{"model": "contrastive audio-text model", "dataset": "chords played on synthesised instruments", "train_examples": 52083, "n_mels": 64, "hop_length": 320, "input": "log_mel", "spec_augment": true, "win_length": 512, "tokenizer": "word", "vocab_size": 60, "loss": "sigmoid", "embed_dim": 256, "encoder_arch": "vit", "encoder_norm": "layernorm", "encoder_norm_position": "pre", "encoder_activation": "swiglu", "encoder_mlp_ratio": 4, "encoder_head_dim": 16, "encoder_fused_qkv": false, "encoder_bias": "none", "encoder_qk_norm": false, "encoder_parallel_block": false, "encoder_inner_norm": false, "encoder_patch_size": [32, 4], "encoder_layers": 8, "encoder_width": 256, "encoder_positions": "relative_bias", "encoder_pooling": "class_token", "text_encoder_causal": false, "text_encoder_width": 256, "text_encoder_layers": 12, "text_encoder_norm": "layernorm", "text_encoder_norm_position": "pre", "text_encoder_activation": "relu", "text_encoder_mlp_ratio": 2, "text_encoder_head_dim": 32, "text_encoder_fused_qkv": true, "text_encoder_bias": "all", "text_encoder_qk_norm": true, "text_encoder_parallel_block": false, "text_encoder_inner_norm": false, "text_encoder_drop_path": 0.05, "text_encoder_positions": "learned", "init": "lecun_normal", "residual_init": "zero_last", "optimizer": "soap", "beta2": 0.99, "lr": 0.0012, "beta1": 0.95, "shampoo_beta": 0.99, "eps": 1e-08, "precondition_frequency": 50, "max_precond_dim": 1024, "one_sided": false, "adamw_lr_other_params": 0.00085, "grad_clip": 5.0, "steps": 6500, "batch_size": 256, "epochs": 31.9, "lr_schedule": "wsd", "decay_fraction": 0.2, "final_lr_fraction": 0.1, "warmup_steps": 130, "weight_decay": 0.2, "adamw_weight_decay_other_params": 0}
Rows from block 3 of the audio encoder of a small contrastive audio-text model, named by matrix and row number. Rows with one number belong to one neuron. Each number is 128 + 32 x the weight over its row's rms, rounded and kept within 0 to 255. All counts start at 0. After the name is the row's rms in percent of the matrix's.
After each neuron's rows are labels from the 100 clips, of 14848, where the neuron reaches its largest size: "responds to" is what is common among them. Only what is clearly more common there than usual is listed. The data: chords played on synthesised instruments. In brackets: how many of the 100.
# gate: MLP gate (encoder.blocks.3.mlp.gate.weight, 1024x256), inputs 128-255
# fc1: MLP up (encoder.blocks.3.mlp.fc1.weight, 1024x256), inputs 128-255
# fc2: MLP down (encoder.blocks.3.mlp.fc2.weight, 256x1024, transposed), outputs 128-255

gate.662 105 [100 142 136 139 121 128 131  86 120 104 135 194 102 127  90 136  95 130 153 121 137  90  85 153  87 165 168 115 106 136 152 111  77 160 153 140 156 130 219 167 109 145  99  84  70  88 115 128 170 117 138  99 152 127 145 196 126 126 141 134 130 162 137 132 184 114 135 110 137  99 153 142 147 165  76 132 167 154 184 102  88 177 124 140 149  82 134 117 114 189 139 143 136  89 134  89  69  99  44 139  73 198 153 124 181  93 155 128 118 135  92 146 149 101 168 159 120 126 150 140 189 205 114 105 154 144  92 118]
fc1.662 107 [102 122 109 155 146 135 136 148 164 180 174 119 137  36  93 133 144 146 151 135 100  96 102 144 155 157 118  81 101 134 139 106  81  93  89  88 168 125 146 149 147 121 108 112 140  69 171  67 202 173 140  38 165  88 144 174  86 126 158 141 113  90 151 159  99  78 162 180  80  91  99 138 199 123 120 138  97 114 176 143 153 139 104 105 141 167 107 145 119 149 125 139 156  62  70 147 156  90  81 107  70 116  91 161 114 162 131  37 128  57 169 154 101 139 109  86 149 112 146 155  75 116 167 111 181 144  70  79]
fc2.662 102 [ 64  87 142 121  84 153 175 108 154 157 137  82 142 104 162 138 139 189 129 130 153  97 160  83 141 147 106 142  89 114 191 144 161 135  77 126 121  59  72 110 137 170 136  82 125 153  57 131 114 154 154 111 162 109 112 122 141  68  96 145 134  77  33  63 130 104 136 144  70 131 110 164  99  98 134 130 111 149 193 109 101  76  74  77 148 173 150  98 133  98  98 157 100 182 117  68 152 114 161 113 112 105  83 159 143 102  77 101 122 130 122 145 106 152 186 111 119 146  97 124 150 149 169 133  93 133  69 154]
responds to: mains hum (66); thin (high-pass) (46)

gate.708 090 [125 126 138  93 102  87 167 110  69 176  78 116 152 138 110 137 156  85 126 135 119 102  75 169  69 108 152  81 120 149 149  99 158 148 113 128 115  62 170 116  77 158 108 121 160 134 123  74 109 130 142 156  84 132 122 113  49  93 161 138 155 155 112 124 150 121  88 140 120 132 116  93 137 132 183 122 152 118 127 134  78 129  75 202  88 144 143 100 119 175 132 105 130 138 117 135  51 104 139 123 125  83 158 112 139 147 115 129 120 121 142 106 149 165 130 168  77 138 106 145 106 158 127  86 168 133 152 160]
fc1.708 096 [ 70  84 172  74 134 119 130 123 107 131 125  47 129 147  79 150  98 146 112 126  54  85 151 112  90 100 146 105  80 144 138 100 146 142 103 133 109 108 177 147  91 139 109 119 171 148 131 102  78 159  75  98 151 129 168 166 109 207  99 152 140 116 101 117 108 124 100 168 159  87 120 106 196 160 140  99 112 111 171 193 146 145 143 148 155 104 148 133  75 169 128 105 130 114 185 114  79 160  77 168 172 128 123 156 126 207 134 166 110 130 112 105 158  98 143 171 121  95 131 135 168 132 121 116 211 136 120 139]
fc2.708 100 [114 102 147 157 133 162 162 137  65 114 102 135 178 126 128 143 218  85 126 102 133 120 185 153 138  93  96 159 160 151 108 140 102 174  72 120  62 174 127 131 146 131  96 192 117 127 116 145 162 164 109 172 167  97 144 168 163 143 113  32 153 103  81 104 129  51 136 103 147 104  92 107 178 149 109 151 166 104 125 179 137 102  96 162 165 146 123  95 183 145 143  91 115 108 139 123 126 119 100 119  78 100 114 161 118  79  94 115 120  99 112 100 159 107 192 104 132 111 172 154  80 116 154 184 162 153 118 161]
responds to: clipping (44); text has "clipped" (44); vibraphone-like (33); pink noise (25)

gate.624 084 [192 137 149 184 143 157 133 145 184  53 163 139  88 118 116 201 157 140 112 142 162 131 141 156 116 117 150 120 148 104 160 134 161 111 124 134 176 119 153 138 131 139 207 144 128 115 197 101 142 116 119 146  90 117 160 143  99 164  88 159 122 171 120 127 137 148 156 132 114 130 178  37 175 155  98 135 114 124 115 139  99  79 177 101 185 114 145 186 108 143 127  81 127 140 101 145  75 175  87 141 137 130 101  65  92  93 101 127 162 143 145  99 101 155 132 100 101 146 162 152 165 146 147 132 156 173 106 151]
fc1.624 082 [136 105  77 157 131 174 176 125 121 164 138 101 105  99 155 133 114 137 118 164  93 128 140 141 137 131 114 136 178 210 111 144  27 162 105  93  78 143 137 185 123 165 128 125 103 162 150 165 171 102  87 137 129  87  95 145 189  96 103  88 115 161 141 115 151  77 121  91 156 120 153 120 149 137  91 137 113 120  86 131 142 119 130  82 152 137 161 140 152 104 128 115 144 128 151  78  67 140  62 165 179 120 140 152 135  72 179 143 146 196 180 163 106 103  84 154 204 178 210 147  72 157 166 170  57  99  77 112]
fc2.624 087 [114  88 126 119 106 121 156 131  94 139 127  89  73 145  87 123 134 124 112 183  62 104 112 167 144 109 164 148 170 175 102 128  82 143  66  93 180  91 141 154 151 144 168 101 178 130 150 162 169  90  83 132  93  83 147 153 140 134  99  74 111 131 174 141 114 126  84 166 133 113 120 115 114 154 118 128 113 146 163 141 113 135  92 130 127  83 150  76  98 102 148 173 108 131 105 103 122  84 111 199 139 124 168 122 131  52 200 155 116 142 145 127  92 149 130 198 159 147 178 150 113  84  83 166  93  71 113  87]
responds to: clipping (33); text has "clipped" (32); vibraphone-like (25)

gate.358 103 [127 141 107  86 116  83 146 193 142 162 130 116 130 130  86  84 136 117 185 106 123 136 131 117 172 168 104  83 120 123 164 160 182 118 127 123 128  81 151 107  52 170 158 179 138 132  54 127 151 128 156 114  73  70 101 104 140  94  79 133 102 116 126 147 155 103 197  99 107 170 114  86 146 134 117 118 163 129 116 178 114 137 143 123 166  87 151  91 154 135 100 117 181 151  83  96 165 137 133 101  98  58 112 148 118  98 116 120 165 148 170 127 154 106 101  83 153 144 122 125  70 129 196 149 182 147 133 140]
fc1.358 109 [176 160 110 115 135 125 164 135  63 155 135 122 137 122 173 168 111 120  96 121 156 140 108 210 134  78 138 122  78 118  74 118 141 104 122  96 159 162 131 163 159 111  82  11 147  74 147 101 130 155  85 138 160 152 148 128 181 115 172 170 132 138  91  79 144 121 131 142 106 181 118 133  85 110 213 136 128 174 108 125 128 135  80 148 125 146  74 127 169 161 143 178  67 128 116 103 108 146 138  66 154 128  72 117 121  85  86 186 100 117 142  80 116 144 170 148  95 118 211  92 130 109 123 140 146 115 133 122]
fc2.358 102 [ 84 179 152 154 137 170 136 125 100 197 165  94 133 169 171 120 144 195  99 122 122 102 115 159 143 191 138 148  83  69 179 161 126  96 114 127 119 165 149  49 183 172  93 161 122 102 134  89 138 132 130 167 106 111  83 168 109 163  96 128 132 129 124 202 177 124  85 118 126  99 140 203 110 206 131 119 115  89 139 158 128 160 191  94 131 123 166 139 164 127 117  97 143 124  72 130  84 127 128  92 164 149 148 143 143 152 127 153 104 146 112 129 143 111 125  96  94 117 189 134  80  84 114  84 117 143 124  61]
responds to: the note G# (72); the note F (63); the note C# (61); organ-like (59)

gate.249 093 [147  98 111 102 111 131 100 134 144 118  67 109 152 189  97 119 133 113  73  94  94 115  98  79 103  83  74 150 154  73  91 204 123 121 185 108 206 133 169 111  64 128  86 129 120 112 115 110 129  96 127  91 144  61 196 118 144  88 135 122 140 173 109  94 103 119 182  90 108 120 131 154 158  93 164 158 188 109 126 129 126 144 113 101 157 124  77 117  82 126 122 117 156 108 168 161 152 125 192 104 108  69 128 125 118  78 186 153 140 140 135 123 105 141 120 128 102 184 126 179 140 105  87 151 128 110  67 143]
fc1.249 099 [122 108 135 129 162 171  82 108 158 126  86 139 127 119 112  77 207  85  92 162 134  69 104 142 140 147 122 182 119 115 153  92 110  61 171 136 120 138 149 131 132 160 114 119  75  89 125 154 125 189 104 130 128 173 130  97 152 120  86 145 136 100 169 145 138 100 131 183  99 164  83 127 120 102 155 129 127 205 143 180 145 190  95 129 130 120 123 133 149 134 134  76 177 139 140  64  84  92 136 152 125 132 110  94 128 153 121  95 130 170 120 168  57 167  70 124 113 153 178  80 181 119 109 103 153 115 148 141]
fc2.249 094 [136  70 134 127 152  49 155 123 120 135 156 147 124 141 101  91 165 143 103 133 135 147  85 143 110  87 101 104 141  70 140 136 129  84 175 124 144 167 131 121  64 158 118  81  98 147 132  94  83 117 118 130  96 103 109 117 158 117 120 106 130  97 164 159 115 108  93 133 133  98 114 149 126  99 147 125 140 126  87 123 148 180 160 130 107 106  49 139 140 131 128 115  77 159 115  82 136 178 202 145  95  71 135 106 128 123 136 132 139 172 173 156  84 165 183 147 134 138 130 135 187 206 142 179  87 135  78 123]
responds to: mains hum (99)

gate.563 107 [167  65 126  91  76 153 143 133 170 151 156 100  73 160 182  97 125 140 165  96 107 139 101 110 147 169  93  92 158  99 136 134  63 157 113  97 163 175 169 198 117  98 114 156 130 130 145  97 112 132  80 119 148 146 154 126 125 102 136 114 157 107  85  98  59  28 151  88 201 163 117 123  82 134 138 162 132 141 178 106 131 110 213 112 137  79 171 166 166 130 129 105 158 127 147 148 198  52 165 110 111 171  97 167 177 144 107 128 210 157 137  94  83 169 159 124 161 125 156 159 137 135  96 162  98 127  87 137]
fc1.563 103 [118 165 147 160 134 144 158 121 109 156 154 180 172 113 118 152 138 109 138 101  99 142 108 168 133 132  95 127 123 147 165 133 159 141 142 142 124  69  91 142 118 123 104 134 133 153 139 130  87  58 165 108 154 122 109  98  65 209 151 153  79  94 106 136 181 233 102  87  99 108  89  88 111 134 125  92 128  84 109 121  57 113 150  37 116 151 133 144  89  95 154 125 131 112 106 116 159 156 159 111 131 146 188 110 100 149 135 130 105 134 102 153  93  71  94 154 167 157 125 167 131 161 112  68 113 126 135 102]
fc2.563 103 [147 117 142 211  83  48  89 148 121 110 152 182 141  57 111 135  92 128 131 144  78 175 138 160 130  76 133 117 162 139 118  86 115 108 183 169 121 145 100 153 110 143  98 134 114 140 129 123 100 115 150 132  56  97  99  82 156 149  66 121  43 145 140 111  57 163 133  84 115 130 100 126 152 141 166 131 161 151 198  84 128  94  86 123 109 172 122 207 134 126 115 118 113 153 140 141 142 124 152  68  60 152 161 116  80 185 141 102 130 145 137 103 120 158 111 119 137  98 101 114  73 113 129 142 174 147 132  54]
responds to: mains hum (100)

gate.462 110 [160 114 157  90 113 103 171  80 112  91 162 139 133  91 118 195 112 126 106 168 113 126 108 158 138 120  86 121 154 173 139 110 155 149  58 149 139 104 158 116  85 150  66 100 149 112 134 154  85 174  86 123 140  60 140 121 125 109  96 165 147 166 175 143 121  89  95 114 156  57 129 137 119 140  79 162 105 147 113 181 126 179 174 160  90  86 154 117  70 119 107  92 136 146 101  73 148 132  58  99 140 145 104 124 132 141  26 105 149 129  93  39 131 160 130 125 127 126 101  76  64 131  95 121 124 114 169 121]
fc1.462 126 [110 145 126  66 169 129 166 182 147 145 126  76 120 132 140  73 124 177 141 146 143  79 126 133 134 114  92 142  68  68 151 151 127 132 144  77  93 122  93 125 148 109 192 144 108 163 118 111 136 202 146 109 121 174 115 168 169 109 147 123 143 139 147 150  96 162  85 119  90 117 158 158 104 118 132 130 109  89  67 111 100 107 165 143 105 134 168 167 110 191 135 132 154 141 201 103 162 121 124  88 127 144 139 159 125 147 220 124 150 133 125 166  86 106 113 170 114  97 125  81 112 136 141 118 176 162  97  60]
fc2.462 121 [223  94 159 125 115 111 188 136  93 146 168 175 128 135 119 138  63  76 176 133 133 118 122 122  65 101 145 116 184 125 115 142 131 103 146 140 144 124 150 154  65  90 133  87 108 117 146 110  91 123 129 146 146 147 146 127 122 205  89 166 165 132 117 155 184 106 174 161 148 106 146  91 151 124 144 160 135 175 148 145 120 146  98  92 105 141 133  92  67 133 148 146 120 136 135 110  91 121 149 123 110 124  99  69 124 108 106 115  79 168 168  62 159 140 160 176  96 135 104 174 135 112 130  94  95  68  77 112]
responds to: clipping (75); text has "clipped" (75)

gate.528 119 [158 143 121 108 137 159 158 120 130 132  96  28 107 142 107 172 127 128 135 136 157  86 180 104 196 101 118 130 129 170 132 109 148 155 132 164 123 147 120 224 114 134 197 164 125 146 125 160 169 115 148 133  60 130 163 122  92 110 120 117 115 130  93 162  59  64 158  92 170 112 109 129  87 127 118 134 205  80 173 146  86  95  81 160 140 141 158 112  88 160 124  96 200 114 156 129 127 172 142 145 148 121 113  90 194 101 161 113 127 121 140 129  87 167 171 118 135 114 182 121 144 110 152 131 103 142  89 124]
fc1.528 120 [126 127 127  86  85 100 134 125 109 149 127 110 106  90 147 113 127 103 125 179 113 153  58 161 189  83 142 108  68 137 130 141  91 160 102 120 115 156 106 196 151 103 152 161 148 123 104 155 197 136 131 129  91 180 194 115  66 127 116 135  67 148 209 124 109 155 112 161  94 114 143 165 138 158 132  85 177 126 187 154 147 166 162  93 152 132 159 128  52 102 141  94 243 105  87 117 148 102 150 131 186 112 141 167 240 170  97 178 149 163 116 134 101 134 118 161 140  87 147 128  85  84 121 190 132  89 153  94]
fc2.528 112 [ 79 170 142 138 123 141 157 116 159 133  74 106 162 128 170 120 104  99 178 155 118 126 120  80 153  86 139  84 137  87 142 140 142 140 169 137 111 131 207 132 176 170  88 158 161 152 156 152 117 124 125 113  93 158 159 141 101  99 197 134 146 125 170 152 149 135 157 130 164 137 125 124 102  84 146  86 137 128  80 191 117 178 156 119  91 148  84  94 106 118 138 140 147 117 126 107 139 122  92 101 172 154 109 136 143 135 154 169 112  92 174 128 137 111  86 148 109 108 140 138  96  94 100 130 132 150 102 137]
responds to: mains hum (60); block (57)

gate.492 093 [131  74 133 135 103  88 124  96 139 137  64 124  83 129 125 101 138 138 116 156 191  88  98 178 148 143  97 135  89 152  88 125 133 154 100 143 143 101 139 106 115  92 116 150 123 174 144 100  90 124 139 137  87 167 131 112 144  98 125 147 157 139 176 160 161 111 112 151  72 131 115 170 122 128 171 169  76 164 147 160  39  93 144 181 145 145  88 139 168 176  93 116 107 148  65  73 116  73  89 162 141  86  87  94 111 109 133 145 206 150 186 160 209  93 116 156 140 127 171 141 190 145 136 155 124 134 177 148]
fc1.492 089 [155 117 104 142 166 127 156 163 137  95 127 125 109 126 105 110 148 141 148 123 167 140 138 105 135 140  58 142 141 196 102 158  99 137 130 163 145 116 100  98 147 182 121 230 123 201  98 201 148 204 129 123 135  81 136 101 156 105 177 143  70  96   7 134  96 148 175 118  94 105 102  63 131 155  92  92 136 111 141  70 181  64 106 143 127 135 135 172 116  89  92 142 143 106  49 110 125 177  95  85 123 116 172 171 101 139 120 113 112 117 175 161 117 122 128 143 118  54  89  96 108 173  97 133 133 119 114 111]
fc2.492 096 [202 112 115 125  66 160 134 146 155 133  96 124 141  86 132  71 125 108 169 143 133 130 156 140 162  92 120 161 149 170 136  72 119 148 110  90 151  84 132 132  98  94 135 112  88 157 145  87 133 128 110  87 118 115 119 154 126 103 142 118 127  98 138 125 138 132 105  45  91 107 141 177 100 162  90 142 166 152 144 134 153 171 117 122 130 115  91 133  95 178 155 139 162 112 137  89 120 136 170 166 102 114 185 181  91 150  80 135 142 156 159  59 165 156 110 145  62 119 128 112  88 115 171  58 123 168  95 122]
responds to: clipping (27); text has "clipped" (27)

gate.20 107 [154  94 183 108 143  83 135 127 113 117 172 132 101 149  65 162 149 132 119 136  73 109 167 163 104 158 173 185 191 120 118 123 142  70  76 124 142 101 131 124 108 146 122 101 109 127  72 127  93 172 196 146 148 146 125 124 124 156 121 106 156 172 196 203  26 163  96 135 111  97 122 136 109 159 161  91 168  88  96  92  66 137 162 208 139  98 120 105 158 135 149 119 142 136 134 124 109 104 156 129 167 150  65 134 112 106 142 153  74 100  62 163 138 130 171 185 126 110 160 175 153 170 138 127 128 131 111 107]
fc1.20 102 [145 153 127 119 150 131 119 107 124 115 139 149 135 165 119 165 182  74 156 140 154 138  65 190 164 106 171 152 105 158 114 151 168 149 167 120 130  87  95 139 106 117 107 142 113 139 148 139 106 110 151 201 153 142 100 149 141 193 156 117 111 119 156 163 106 137 111 100 133 126  90 141 193  96  88  63 124 107 152 127  96 151  51 137 135 187 161 100 130 126 122 117 125  84 122  73 100 179 165 100 132 133 124  94  65 133 104 179 109  89 172 145 164 106 157 103 163 156 139 162 159 146 113 144 176 143 171 104]
fc2.20 095 [102 158  75 108 144 167 110  90 160  94 166 144 112  89 187  81 146  73 118 166  78 145 112 118  80 132 131  62 139  71 115 111 105 191 133 113 101 158 110 128 107  92 186 115 125  88 189 113 146  63 141 124 130 146 109  76 152 140 110 137 129  66 132 111 163 121 103 111 149 113 107 152 105 129  75  95 142 112 136 106 168  96 148 137 119 116 173 185 166  79 216 168 111 120 192 110 118 139 139 154  94  96  90 156 179 112 172 164 137 105 124 159  77 110 107 138  88  80  88 162 151  97  59 147 123 111 122 107]
responds to: mains hum (96)

gate.277 081 [173 130  75 102 110  86 100 156 151 112 145 141 115 112 133 119 131  60 130 130  49 150 174  79 148 125 160 104  77 101 160 115 159 130 178 114 132 177 177 132 119 198 159  92 125 173 119 182 127  94  96 142  97 161  81  65 103  89 109 164 126 122 158 188 127 114 121 121 111  95 174 139  86  61 153 187 121  87 129 123 128 177 121 149 105  57 122 111  88 149  79 118 155 179 135  99  76  51 163 167 131  62 126 159 121 116 131 160 165 166 142  58  91  79 128 151 114 101 174 151 132 196 129 160 125  61 104 136]
fc1.277 083 [ 96 143 141 109 189 141 110 143 138 176 161  92 190 147 126 183 125 119 186 153  76 126 103 100 127 157 144 163 113 124 137 157 138 143 121 168 146 138 149  30 106 145  79 128 104 121 137 111 178  83 121 172 185 160 117  95 147 115 179 111 105  60 113 125 113 129 150 124 119  93 135  69 146 123 123 130 133 138 149 103 113 132 125 155  84 145  76 137 157 102 155 100 100 111 173  64 111 135 178  88 122 119  97 158 114  66  84 126 160 135 147 136 133 134 131 127 110 132 150 177 174 123  47 132 121  96 113 158]
fc2.277 085 [ 69  96  99 145 125 177 148 109  71 117 152 118 109 181 118 170 150 135 161 104  95 103  85 154  99 157 120 152 191 120 127 115 194 151 106 158 128 113 125 182 146 153 101 122 149 146 111 106  97  87 120 126 161 165 204 118  99 123 155 137  90 131 198 114  60 133  99 117 110  96 157 122  79 127 119 119 120  90 104 164  80 121 140 116 157  78  78 105 130 151 108  88 129 131 174 148 170 167 203 134 130  86 156 144  64 118  98 123 132 138 136 172 116  85 138  80 136 147 158 170 174 121  73 118  34  63 139 102]
responds to: mains hum (67); thin (high-pass) (67)

gate.254 090 [ 94 123 131 162 133  91 164 112 159 138 166 127 131 100 122 114  88 130 160 108 118 139 120 136 132 105 107 190  81 115 212 152  66 169 163 175 138 157 140 159 119 110 120 138 141  69 131 141 147  77 116 146 110  95  94 153 134 160 113  61 125 137 104 105 109 175 146 131 142 106 161 158 128  69  83 143  70  91 116 131 160 214 120 137 135  90 120 189 123 123 193 194  86 109 127 129 130 131 143 152 103 123  66 116 152 113  81 122 135 117 108 142 163  84 163 147  85 143 174 127 146  98  85 127 157 141 181 121]
fc1.254 080 [ 83 114 205 173  94 136 107 160 124 148 177 135 162 128 160 120  76 140 108 118 163 166 106 150 126 135 105 111 179 171 181 179 142 128 160 131 126  95 151 141 110  98 175  97 168 155 168  90  52  84 120 154 142 110 171 130  94 158 194 117 165 115 162 146  95 162 147 155 114 129 138 131 149 108 152 176 120 136 144  88 165  83 166 167 144 178  94 119  95 137  84  53 135 126  98  92 162 193 105  68 127 118 128 160 105 133 144  75 129 103 149  89 154 139  78 111 123 121  69 119 133  71 177  91 140 195 148 166]
fc2.254 091 [104 187 132 124 162 133 169 162  27 170 155  89 129 145 130 110 133 147 161 146 137 164  97  81 156 121  99 183 126 142 125 133 185 150 123 163  80 161 108 136 171  78 160 195 153  48 127 135 125 129 133 113 156 157 167 203 169 168 116 116 146 179 167 208 123 125 150 129 128 152 151 148 181 173 107 123  92 137 138  89 132 171  77  63 186 139 127 117  80 160 102 103 173 137  76 147 119  92 144 106 119 105 166 143 106  82 103  68  91  77  61 113 164 124 124 105 163  86 116 151 139 150 154 120 127 126 152 131]
responds to: the note G# (89); the note C (78); the note F (65); text has "string" (36)

gate.742 109 [104 145 172 150 145 152 137 155 145  96 133 131 119 106 110 155 151 145 153 130 147 102  84 101 111 142 144 120 140  63 136 138 113 218 115 165 167 136 177 159  95 161 182  74 136 155 118 105 152 127 111 100  97 142 119  86 124 143 156 125  92  82 127 134 170 138 183 114 131 157 171 165 174 142  93 201 121 176 148 186 179  98 111 112 155 138 149 212  72 127 132 163 128 164 143  93 116 102  80 129 127  85 153 187 100 131 117  59  70 129 107 186 145 127 109 106 139  98 191 107 109 177 152 163 116 140 124 105]
fc1.742 105 [102 117 114 147 155 169 142 140  85 104 153 156  99 146 177 199 120  45 119  92 126 178 128 122 152 123 107 134 160 119 101 101 189 130 122 138 110 145 136 171 128 158  99 122 115 153 117 131 113 108 161 135 122 154 114 122 140 148 146 130 104 145  62 132 115 110 193  72 213 121 113 145 113  76 126  98 107 119 104 112 122 130  75 147  56 145 147 161 194 120 167  64 175 137 131 108 142 145 156 142 124 119 133 118 215 162 145 121 124 183 142 141 119 140 105 129 119 128 200 116 175 163 114 124 131 136  81 149]
fc2.742 105 [ 99 142 117 133 135 147 137  70  66 147 117 179 141 131 161 129 155 138 134 167 130 110 104 146 104 145 115 149 145 127 158  64  87 106 134 129 119  75 113 138 130 147 156 123 100  97 119 173 168 127 166 129 162 138 116 162  62 218 108 107 128  92 151 131 116  93  74 163 140 155  72 114  83 128 208  90 162  73 152 124 146 184 152 144  51 160 108 102 132 107  58 115 161 157 150  94  95 108 136 111 149 108 113  28 113 147 167 184 147 120 134 128 111 143  95 148 133 158 135 167 114  82 156 168 146 135 155  73]
responds to: clipping (28); text has "clipped" (27)

gate.577 102 [115 124 107 120 150  60 145  67 118 156 147 145 155 151 128 110 124 117 120 155 148 233 161 181 110 181 122 175 138 178 162 163  60  90 115 131 156  95 166 125  81 115 120 161 185 148  90 125 128 104  83 104 134 125 130  87  99 108 144  60 126 111 121 119 118 140 141 131 101 159 102 156 126 168 130 190 170 109 117 123 155 132 164 126  77  84 100 123 195 102 158 143 120  99 111 163 112 115 112 164 176  98 114 119 111 150  99  75  99 114 153 129 113 138 133  83  92 146 104 182 140 137 140 108  91 106 123 151]
fc1.577 110 [109 122 117 112  87 133 112 171 124 115 116 124 117 167 137 103 159  86 119 101 104 188  74 139 160  78 120  55 174 136 133 158 119 162 125  64 129  94 121 128  80 151 121 105 167 107 159 138 108 142 149 132  92 188 112 143 124 123  97  58 137 138 137 106 119 126 130 112 133 146 155 175 162  83  90 127 128  91 124  95 113 158 113 102 152 176  53 100 149 122 121 126 141 160  96 108 150  85 160 141 165 158  98 138 151 119 154 101 113 127 122 101  77 110 130 138 110 164 160 110 132 146 105 189 161 136 109 113]
fc2.577 114 [109 135 135 120 113 172 160 139 125 166 134 116 120 147 118 106 148 116 171  88 111 149  81 126  73  81 135 124  95 129  99 124  85 187 189 151 166  88 120 168  92 142 161 111 131 100 151 119 141 164  83 153 134  71 142 154 113  49 121  36 125 135  86 190  85 167  71 161 180 172 165 119  97 119 122 125 167 183 167 123 131 108  85 139  66 149 102 124  76 136 154 127 128 100 201 202 155 115 177 148 120 131 161 108 141 101 104 137 213  68 114 147 170  89 137 135 154 125 114  82 127 125 114 149  70  94 109 102]
responds to: clipping (86); text has "clipped" (86); horn-like (36); text has "muffled" (32)

gate.687 103 [134 128 142  88  91  91 142 136 108 103 111 159  62  88 116 151 141 184 132 147 147 159 141 110 135 164  93 113  95 125 120 198  90 102 112  92  62 122 180 104 181  93 164 155 144 122 174 140 137 151  99  98 153 120 188 120 107 190 113 125 119 146 117  86 141 124 186 137 101 135 152 136 164 152 116 111 142 139 149 114 131  99 166 140 102  93 157  71 177 119 112 127 127  85 119 117 119 101 106 186  86 184 140 166 158 157 134 140 136 200 116  88 139 119 121 107 118 112 151 147 127 100 187 133  88  87 187 146]
fc1.687 099 [129 116 143 165 115 155  37 139 181 111 130 139 195 147 137 121 158 152 160 104 120 150 110 103  81  55 125 148 129  77 151 112 119 181  85 125  97 139 124  87  86 119  83 137 197  68 185 132 131  80 142 187 151  62 150  96 107 133 106 107 119 120 173 152 125 163  97 145 114 137 118 106  95 149  98  75 132  95 148 183 188 131 121  71  80 140  84  85 152 161  98 133 127 147 103 117 136 161 152 143 135  52 138 141 126 162 213 151 136 170 162  49  80 115 159 149 111  55 113 133 160 111 124 134  95 124 112 113]
fc2.687 103 [ 97 153 145 152 149 129 129 166  63 132 133 143  97 113 103 111  91 148 118 122 120 134 118  90 140 139 188 140  61  89 110 113 116 132 114 153 118  77 165 202  96 118 153 154  99 171 178 165 101 152 165  99 116 100 141  89 166 101 139 103 142 136  85 168 153 151 170  91  82 137 112 120 139 125 138 127  90 147 117 111 172 101  86 119 172  92 141 133 179 110 174 138 108 174 138 115 109 132 131 146  76 128 142 137 157 159 177 147 174 187  38 116 146 114 100 114 151 110 126 148 136 113 118 113  95 114 136 119]
responds to: mains hum (100)

gate.565 107 [ 93 115 132 150 104 107 130  79 131 115 220 106  63 179 142 176  54 102 133 125 145 154 126 176 142  69 130 113 128 199 124  64 112  66 101 193 162 107 142 126 160 108 116 134 143 122 136 126 157  99  75 167 161 112 161  95 159 128 156 143 146 153 109 173 132 130 136 179 182  89 159  92 106 132 175 183 170 112 118  73 152 131 103  84 137 138 177 155 109  60 140 114 219 198 170 128 106 138 124 102  86 128  87 171 109 166 193 135 127 147 110  96 117 176 104  94 118 156 111  68  91  68 182 180 167 107  94  93]
fc1.565 107 [134 126 111 110  56 104 101  98 116 107  92 107  81 183 123 138 137 151 147 153 186 132 128 178  99 167 142 160 107 122 119 141 130 142 136 162 156 130 117  96 161 148 103 158 128 110 162 110 151 155 124 165 170 114 159 127 133 124 181 148 148 164 181 116 126 162 117 172 137 102  99 130 126 151 200 107 179  97 140  90  92  68 103  97 100 159 187 157 153  95 160 118 109  80  72 125 169 129 168  83 132  97 130 151 142 124 107 148  55 119  93 105 139  96 153 123 133 168 131  84 143  57 137 156 209  82 116 143]
fc2.565 104 [136  56 137 146  96 162 146 131 145 116 132 116 111  94 190 165 112 143 110  77 143 145  73 146 120 154  74 157  64 143 135 193 148 110 105 116 157 133 137 110 205 116  83 158 176 120  93 142  24 124 119 146 107  94 103 151 102 178  95 175 108  96  87 129 139 119  98 111 147 110 112 102  70 120 143 118 120 118  64 122 130 163  60 173 135 143 149  77 134  99 111 142 112 169 128 203 179 140 121 139 156 144 110  55 180 141 111  94 154 133 166 164 165 131 163 122 114  86  77 114 130 159 172 101 121 111 167 147]
responds to: the note G# (99); arpeggio (88); playing: arpeggio down (54); root: G# (31)